Weights of a small image inpainting model: batches of 48.
Rows from block 4, named by matrix and row number. Rows with one number belong to one channel. Each number is 128 + 32 x the weight over its row's rms, rounded and kept within 0 to 255. All counts start at 0. Numbers have three digits each. After the name is the row's rms in percent of the matrix's.
# convs0: first 3x3 conv (model.mid.0.convs.0.weight, 384x384x3x3), inputs 102-107, a 3x3 kernel for each
# convs1: second 3x3 conv (model.mid.0.convs.1.weight, 384x384x3x3, transposed), outputs 102-107, a 3x3 kernel for each
convs0.312 251:165137126121110098124102093078028090107164149132213153130141124127132111126111108117108149149110123156150123099117158134110122177126089214234166127148072105055000
convs0.313 020:162097139164092086119102126128051122145075126146121127096120109094117109097079108086095084028061122091132122078078122130097100069109106180166098123132069135132096
convs0.314 054:140131141143152138120125126183234255192098103203103099134127127121108117123133127124167165193190128148173135162136082144146118091138136123117144086137228102179224
convs0.315 043:129151141140134137135144123141115212148080139181118187140125129106122114121124135179127114184183145107133134123136130127151165096116124156120179140125121182160073
convs0.316 039:121124143120119109123114118165151122101075139155131157138102110126133102133140105146083110128098171114129185114115100127118112141102096117169151150143039113135026
convs0.317 078:141154131126146133108122118118043092175162110148177136124149133126139120109118110093130128076126132141146105125145138113125134122107083194152105134074038126083083
convs0.318 031:138140139146138113161134140157136204255099072227092115134107129137136141138104133162119061109110094072115144128145104126136144083116109099156123144116147150157161
convs0.319 151:137103124131114122146149126109107175119039134134056149130109129139118133142149151168097058174160129120149158133132135136138156092101140091121161112108106136168106
convs0.320 200:110120091127137119104108088116090110128117104114127162119127112110123116111106123124179145142192147111141126147150125085106124048092125140117130144142127134132081
convs0.321 024:139122123158129105115114135106138120180159108144125107122127129109065138107116091112084085086045100121111151110124088139127109108081101189177133168170147160168163
convs0.322 098:103122134130138125141143142184134151255170158220133117112124125121143141117128129121141148074074079069095096152147111111153155116134132138126120149157119155123123
convs0.323 031:163160138136133108151119124144144169174134099163142141114097113101118097115105140160127114120072123115097134135122068124091086151117102128170146150203155116177105
convs0.324 081:133133130146129136143131134221138229250146133208168158145139136139142126123129135138137113121175147088150122147150098119148136077132114145127088122118117129140153
convs0.325 021:158167153136127136144105119152091156121086118130103156129137099079090125142100123093036065114086109095102115104151085099127092095062116112094156164115085139145051
convs0.326 051:134090114123100110142148123106188171049065115102066142115120116122116134130127131148071101162106141128136155145111084154118116140093098059120128097167031136196058
convs0.327 084:119157144114130149131134151045125096127150067130160108143134148119122140120120145149137137176126097114098132176135118161130107152148105187222171094144180152177220
convs0.328 069:143129168132118120136103132091107082093148083104181146154145141122104134119108122094089120066091153080100161118156138104124119097103133110123183119095098161119117
convs0.329 020:133133096162133149117134102085132173117122151151102118145103092104061091089068087070088131157151126140126085141135109105153091109074080169164107122144101130144173
convs0.330 140:116116127104104103112099099111119098032150192064137190132130127123111115148128131156158117212165126252168109150133140142103083185113101119160185078146115094145047
convs0.331 053:144155116124130118121117129065066067165181086183170065129139146103110119112100129133100103142082075132095113157148131153124104136126106210199112137095062126127133
convs0.332 044:099110124097120140137138147145128124164128101139088099122108117113111133125137146104087123088075145136148147135122128136117147080110128119132138146092135158148176
convs0.333 024:120133145110114116143092150055075104095119075106120110136106110074086123129100120058059098118097053173091116117131118120136102117134055144187171120121116110162153
convs0.334 021:097117120100136133127123122116082198150059098106086131126068131127060125114118125113089120102082107105098134102106117090150123080122109139138130123119135149154163
convs0.335 019:139114117146122122139138126117093114145077125137079104095136074098075113109075108102060086052037113094084124101109131085099141103124074127119141177117139127108086
convs0.336 032:130102109164100118122115100114152185103054139155073074124120111146102114143123106101036136132072054089128162148107087128138131120100076084131108100152113146180152
convs0.337 049:132158130119129098109124128077095140056084173092126166124124132120097111140135113146112113183145091181164107138128139118129065105109083102146131120182153123161200
convs0.338 115:121127133107116128104103143000093055070189101088194102152144137136119128127110140163139123196113077164063075146140139152115100193127119217185165154091046122124105
convs0.339 032:146127123129131109130131117168180223045048131117091184102095107127090095139150113129098101132141126140128128116099094107106114101103071127080112117091155114162091
convs0.340 065:112128132106121137146129144191183152255189133231176135125125135120125126125123116148171155111150154100105113154129103096129137076088101100094144128120167179170188
convs0.341 037:133115136133100082158149085068110118123114119108087154116098132135132104109141130172087097129072133078117208138091103165094146115067125081180108132141040122141063
convs0.342 020:134159132124097133107128134117117154128102114136101143116096108117105067093107088174113097127103055093102113105095120107096108101098063093134136135108150116117135
convs0.343 024:144111102152116129144139099153108125184122076169128119135126129080111128115107140135066101090075102100078113145140073134118106057115105182173161172112142176125208
convs0.344 033:139125109091131108099107120043082077063131128018103119134109115091071112127095125120111085157095104162123149118154137149131093142093075105109111102106063084179224
convs0.345 035:148121126158153116158134102158125175242122068203100120126107113120127109131106128140116068110151101038101125139147123114141134085108142097167113128127136151129164
convs0.346 022:138139131125147091108096149109090127121092132137106094120102119085126110120092089100098122102084078094076115160125123085154114119124077175102190139161117135162103
convs0.347 019:159136157111098134092121106073105129109132087117089093089136141126116064110126083111117103103078115101084124091111088142121130086097075156178125156153128173086168
convs0.348 028:126109154142110109116103118127071071141078147109109138111111137129130132137130121124125120061076090090095125093109134098137112089100131151135163189129123144086049
convs0.349 063:155138124131140128096117124126131064112150136144151111134124135104117111119094120123153123139164123101117143125129113102104103147129104102119113099079142081073208
convs0.350 021:130132126101112135088109112114096059084113121102063075091116133115054125136082136095081145088097100139083073110125085124087081091084111108151164121150138143136158
convs0.351 114:101104105125126129133143151187177235255160112218147109135134127138128130120123129138149140127141120128141115162142085153143138121106110127120081119117109186183186
convs0.352 144:117114167106108115135130106181127107093097209122096230120114132130128121148139122132150136154157151173157135107091143103098126141100141109073215128114139159163072
convs0.353 020:131111132134118095145127144107084112128049085088097125140095133094069086105136140123022062059060125093092125125109092153097138100105112105171121165129121165095102
convs0.354 205:090103110109144135144159140051099136167148143114103117110100120118120138125137164166189113138149164103115152143122107106110103038072126090127136112176123129176071
convs0.355 023:136133132088091145105120141079053106059114162098120102140134090124126089102077105125113115063022095136101132089134131108126116107137075177147177150160105139144034
convs0.356 025:155153140150095110143108150076034070136134143145153150106145143089104119098099095102080101090104093123085105105119170091098125093104060189168177145158060124120041
convs0.357 023:140148112091105103151129120102095171076071146115131185108117091123124064132142129091068114119071155116108130103090095129086104101079084122118098141153075117139034
convs0.358 290:135118108118120144122140184081077081158120055194137049146136147113101147119107159161162138189125120155129145173146115173132107156134124160157131095147125107192187
convs0.359 077:102108088090112117093121138011063058050126087074133103142134135135106126123110128151116116213134120177117128151134123195135088175135117136169143099098064133165202
convs0.360 238:105101129129133153149153154138137211248100106216102116134118138133129151131146151225174125160176162110164170157126104122132146069111157055110182106132180166192177
convs0.361 025:125136143113121078136124125102020132070118138106142140128134112091110104128089129099094123096063120083037087129131133141131083167102057178125085133131070118126045
convs0.362 102:129141118108116143101108156117158148080134164060089125131129119125115123134128142170167139210141126203152131154144110146106080125126105108136149081176183086192234
convs0.363 020:112137101132141075127122111132095120109092135134085106125127093116120125102109124084057078101051092125087100104090137113137126117123067119106152117124104147165083
convs0.364 068:131115137130123144138131131175132244255115092193132125130128136129130131130144136196139098119140161101144164134132105127136162072110139113142145159129131166147144
convs0.365 124:141132139126123106141149108158092074098102163179143172135139133130142122141145117108109101107113167092120188110112151146110141168092110147171156126127047113112059
convs1.312 249:140141139128125122133120106029052097071104157122158205152144128137137112125116095151154096124150099120142120185160125147145119110139108152144155138136154120146164
convs1.313 017:180103094148139128178111091102164165088146148128174124113161152107161112166163157150056099075147134123137143115125153098108175128133166109177121189172093146130122
convs1.314 056:133116132123126128133126141128153140129115113117132145111130141112140152125124124100053108111000075096068109115086146150111136162102099081094125092130140124112109
convs1.315 045:119122106143115093152140120136152163088111120118133167134108115138133130132126129140110160081000080101083135112106154115119141115101110107114121105124127116110126
convs1.316 039:108108098163126108180132123088154170082126150109144176121130124139130109124120118117118112088114070103110093118126141121125127143134145104115136119118140133122153
convs1.317 080:123140138130121123133119122110079078158115121159124154138145159130139131116110104126097114121079108088052119138160178104109140085108133141138130132110131112103127
convs1.318 030:121114124135114147155155129145147162169169142133152149099102125090126151123125107097077122140085108151119101111099143103097145089109147138099143115111136103144106
convs1.319 145:137127117152141125158159128123172174098147160101132154126114107130124122136127132147120144156124118175161098107124152100117154124120141109115145113124147116138146
convs1.320 224:117110120121111103144134128137096084162125123156122157130134131123131126128131121096107154099025081102057116103144167095108140100077096134136157121123129106094107
convs1.321 024:120133129125147137106116115099143122157149123182160096095142127129139140089129122081093120126118101132148082141164115115137113116146133138133111133115134115115130
convs1.322 088:123127134127141144139134128203158122170117104082045088122144142120126133124129124099141148197166153071037124072107139079101151113143156141122120087104118106116112
convs1.323 032:121136132140119131137112141111140168098134153150171124110119123118123124105117137100120090104092107138080075101087088135122115138139128109100135130087111152132114
convs1.324 069:130116122122113109122123129151151135166140133187161150122119136112131133112107122084074125059028107100107122068105170101102136093067107128139148117105122125101120
convs1.325 019:144091130175112103158117156093147129128115147101131122137086137157094136134151086158155137120125105137113155086140119151121127185174151116110129121131149119140166
convs1.326 049:116110113144150114154148128090152201064130169073099149131111124124133131141136136130155089157162011174174050121129121128116103162133102094112119110117116129140148
convs1.327 095:105124134117122126137123135106123142112096087168161128111123131112132145121117131170136133148037057095047091137121119161143116157111078080097123084115103130124083
convs1.328 063:129146131124121143115115134088116132150137119207204148143126131136129142098108121037135175019146175142158157168163133109125149056100146149138148163127171143131139
convs1.329 018:134117106141130122110083094120110121154107124134171167124140141130137117117092095105120097119028007042060107130120166166137164169123142103132166135137166133181125
convs1.330 137:125132135126135126116124129087132171067126178066110140125121122138128119139129121139180059128181087083103125153124095194168089170133086101125141115142143151141126
convs1.331 051:112130150117114129129127140119108096141111070160165132121146152128132135121091109104128087145121104131101114131147155128122135118117104128112102126104122149134096
convs1.332 042:141131127152134145130153147168154168139152141133082124119131138126122120143143137163113088129186145089157117086133151087098110119148161114110108108104118129117179
convs1.333 024:136139129114139160152101161129114134103147094149180145139107124129105116108129140170072122122083075117102149113110154179161131128127098053132100069145089122148102
convs1.334 019:107118094175143110152126150185177152144110152160105169113155147128137138120109134145109133053057108117123097150111118139112116122113172134128142161107145146134130
convs1.335 016:135136129144106108181109129157141151138178110122183136099131133153088107129160162098098111116092111073144161125132145114157125170109155103120128175109164138109134
convs1.336 033:137117134141169130141189151154162144144172150118132150112136124127116115133131129134131129179146078106151131127088133111098145173109116124089138124132105115151116
convs1.337 048:133125110136105139126136126119141161113130133142111147119110113119134120117130114123124143048070113054090091162136124180151132155117109061118123094124114111147125
convs1.338 108:118145148111135141117113134075077097090074097115134125135149140130143135125121122134164089146148093119107132153139123169171102151136080119119136120137139148126098
convs1.339 033:124126138138148140142125134104147175061117127095084102104121115131142124130117129159152118121086146098104120127118113183178117167128128095127138156122115190155147
convs1.340 062:132116136119146121122136129182172147158126104113073095130128150125136139130122134133183142116098107044000094099079118106130143085090102139132127081100107119108117
convs1.341 035:132126119159135107150131129133157142122138173065121150134111132112117127133116132114121145107152067108138044124122132086119131157155168121113159138122149119154153
convs1.342 018:097091101106106107120113100121139135127166159090087104132158118147145123094100167119100071150073074107025000092102119160134174170161127103131131111120121172115124
convs1.343 022:116144108143102144117119112145133160169154160142120143129147142108118148106150115128109146121058119098132079126142130123071173125114159096107148131135094110092097
convs1.344 032:133137143123135135140125125102137168095108104096098129108121157139135131113149135089109121089085087126058063166154095190142145176147105074132152107159140150181138
convs1.345 033:136124118143134136154151115133135135165131142169147151128130120113120153094128117096074171074057148181120106128151179092118149070071113129135149135134129129114129
convs1.346 019:090135097129140123123136140157124155133159152110146121146153127111100123132145104140128144147089144123100147127138146107149134086095145131099126124104104132118094
convs1.347 016:158166161170100174110104121111148138151150114131181161151086092121155124103129119148078128072074136123086082110175097125146173110088156151112130139118128166118124
convs1.348 028:115105136157134143161138125106127119116136156149155128111132113151135107138136116123140130137144177121031127115135150110110116110159175160140140126103114112148143
convs1.349 058:133140147137128129125098124065081095088103059152147103131133143126139141108110136065080154085021105110048111166148136157141183146142142137136126142177156141193161
convs1.350 018:132171154141122140143119172136147186152135119152129127104128143117109165117108171169142011115134003032083094113079102144149113131171140126087155112131119157175148
convs1.351 112:130127145134136149136140147200183138170131114104084100124134163113128146120126121097084079135114115085101132094097145100098108108117125123123120094097116121105119
convs1.352 134:133127124149153122146140135095141188061120171047095134131126099138129109152150122164128080157139113083097175123112108141139117157166130112137125122144129142155133
convs1.353 017:132146108117152148145125125099150190165114157100102171138122125110086112130109125117103083087149091114152078123109125115096115098114133108113134138076164110107168
convs1.354 197:116107135123127136137138127182146133160145141108069089121130141124129138141151141091136165149114154123000097124129135104126167118121153134129151108119148110129126
convs1.355 021:126145129144141102153112131152132162163145166150133136132129111143139096152142100119134057094159095078029130143120152094138132102156189094146163125106115107155095
convs1.356 024:143116128133150111141127129094128135105107153118178182164168160112128107114110108105103145132043076157075134146123133120127182103121165129137108146112164139160133
convs1.357 022:100144111154141106161125130107155136132118140139113118101126140128104113133146139126146113083121075060151147099131088158134109169137135082143126159155138163156126
convs1.358 301:112137158124130146126112116126109096139102073143125101121144177113133174107107132096090043134105012125117056137129122145134111159137090095088108108122116152135121
convs1.359 073:142137144139119138123117130076098117080106105098116115125136149140131148150138124098061079133107074136118087148145129182181109181128088093122146117144142146150133
convs1.360 224:115110127132131134148145131197192176157161150113110135111116133105114134118133138064078130114098113132082085088103125089088140110106131094104133086106149095129152
convs1.361 024:150136163139161130159108128072151132113100104106137162124121147115146150127128125137175113098185079111108125133095103121113149121174156154075113150113183178149168
convs1.362 108:127131148121121143104105132110148181113116133095082090114117134131120155127127153114105058104152070077076039143103083205144091171132103048101137088099133139116147
convs1.363 017:122144159191179132150124155112175126091154179130113180149157104132129103093135145190160044193169045150114113163160156109135146115183149109133114163119130148127095
convs1.364 062:118116113126139132142140137174173167148156164136134175129124139112129135125118136077064132099100114146107104097121134076080138075104136122106128118108150095123140
convs1.365 120:134120120147128109166139112086107136097116169090137184135127107126127107141134110152132121138127086132134133132133127110127125119156140132124139121127137120137146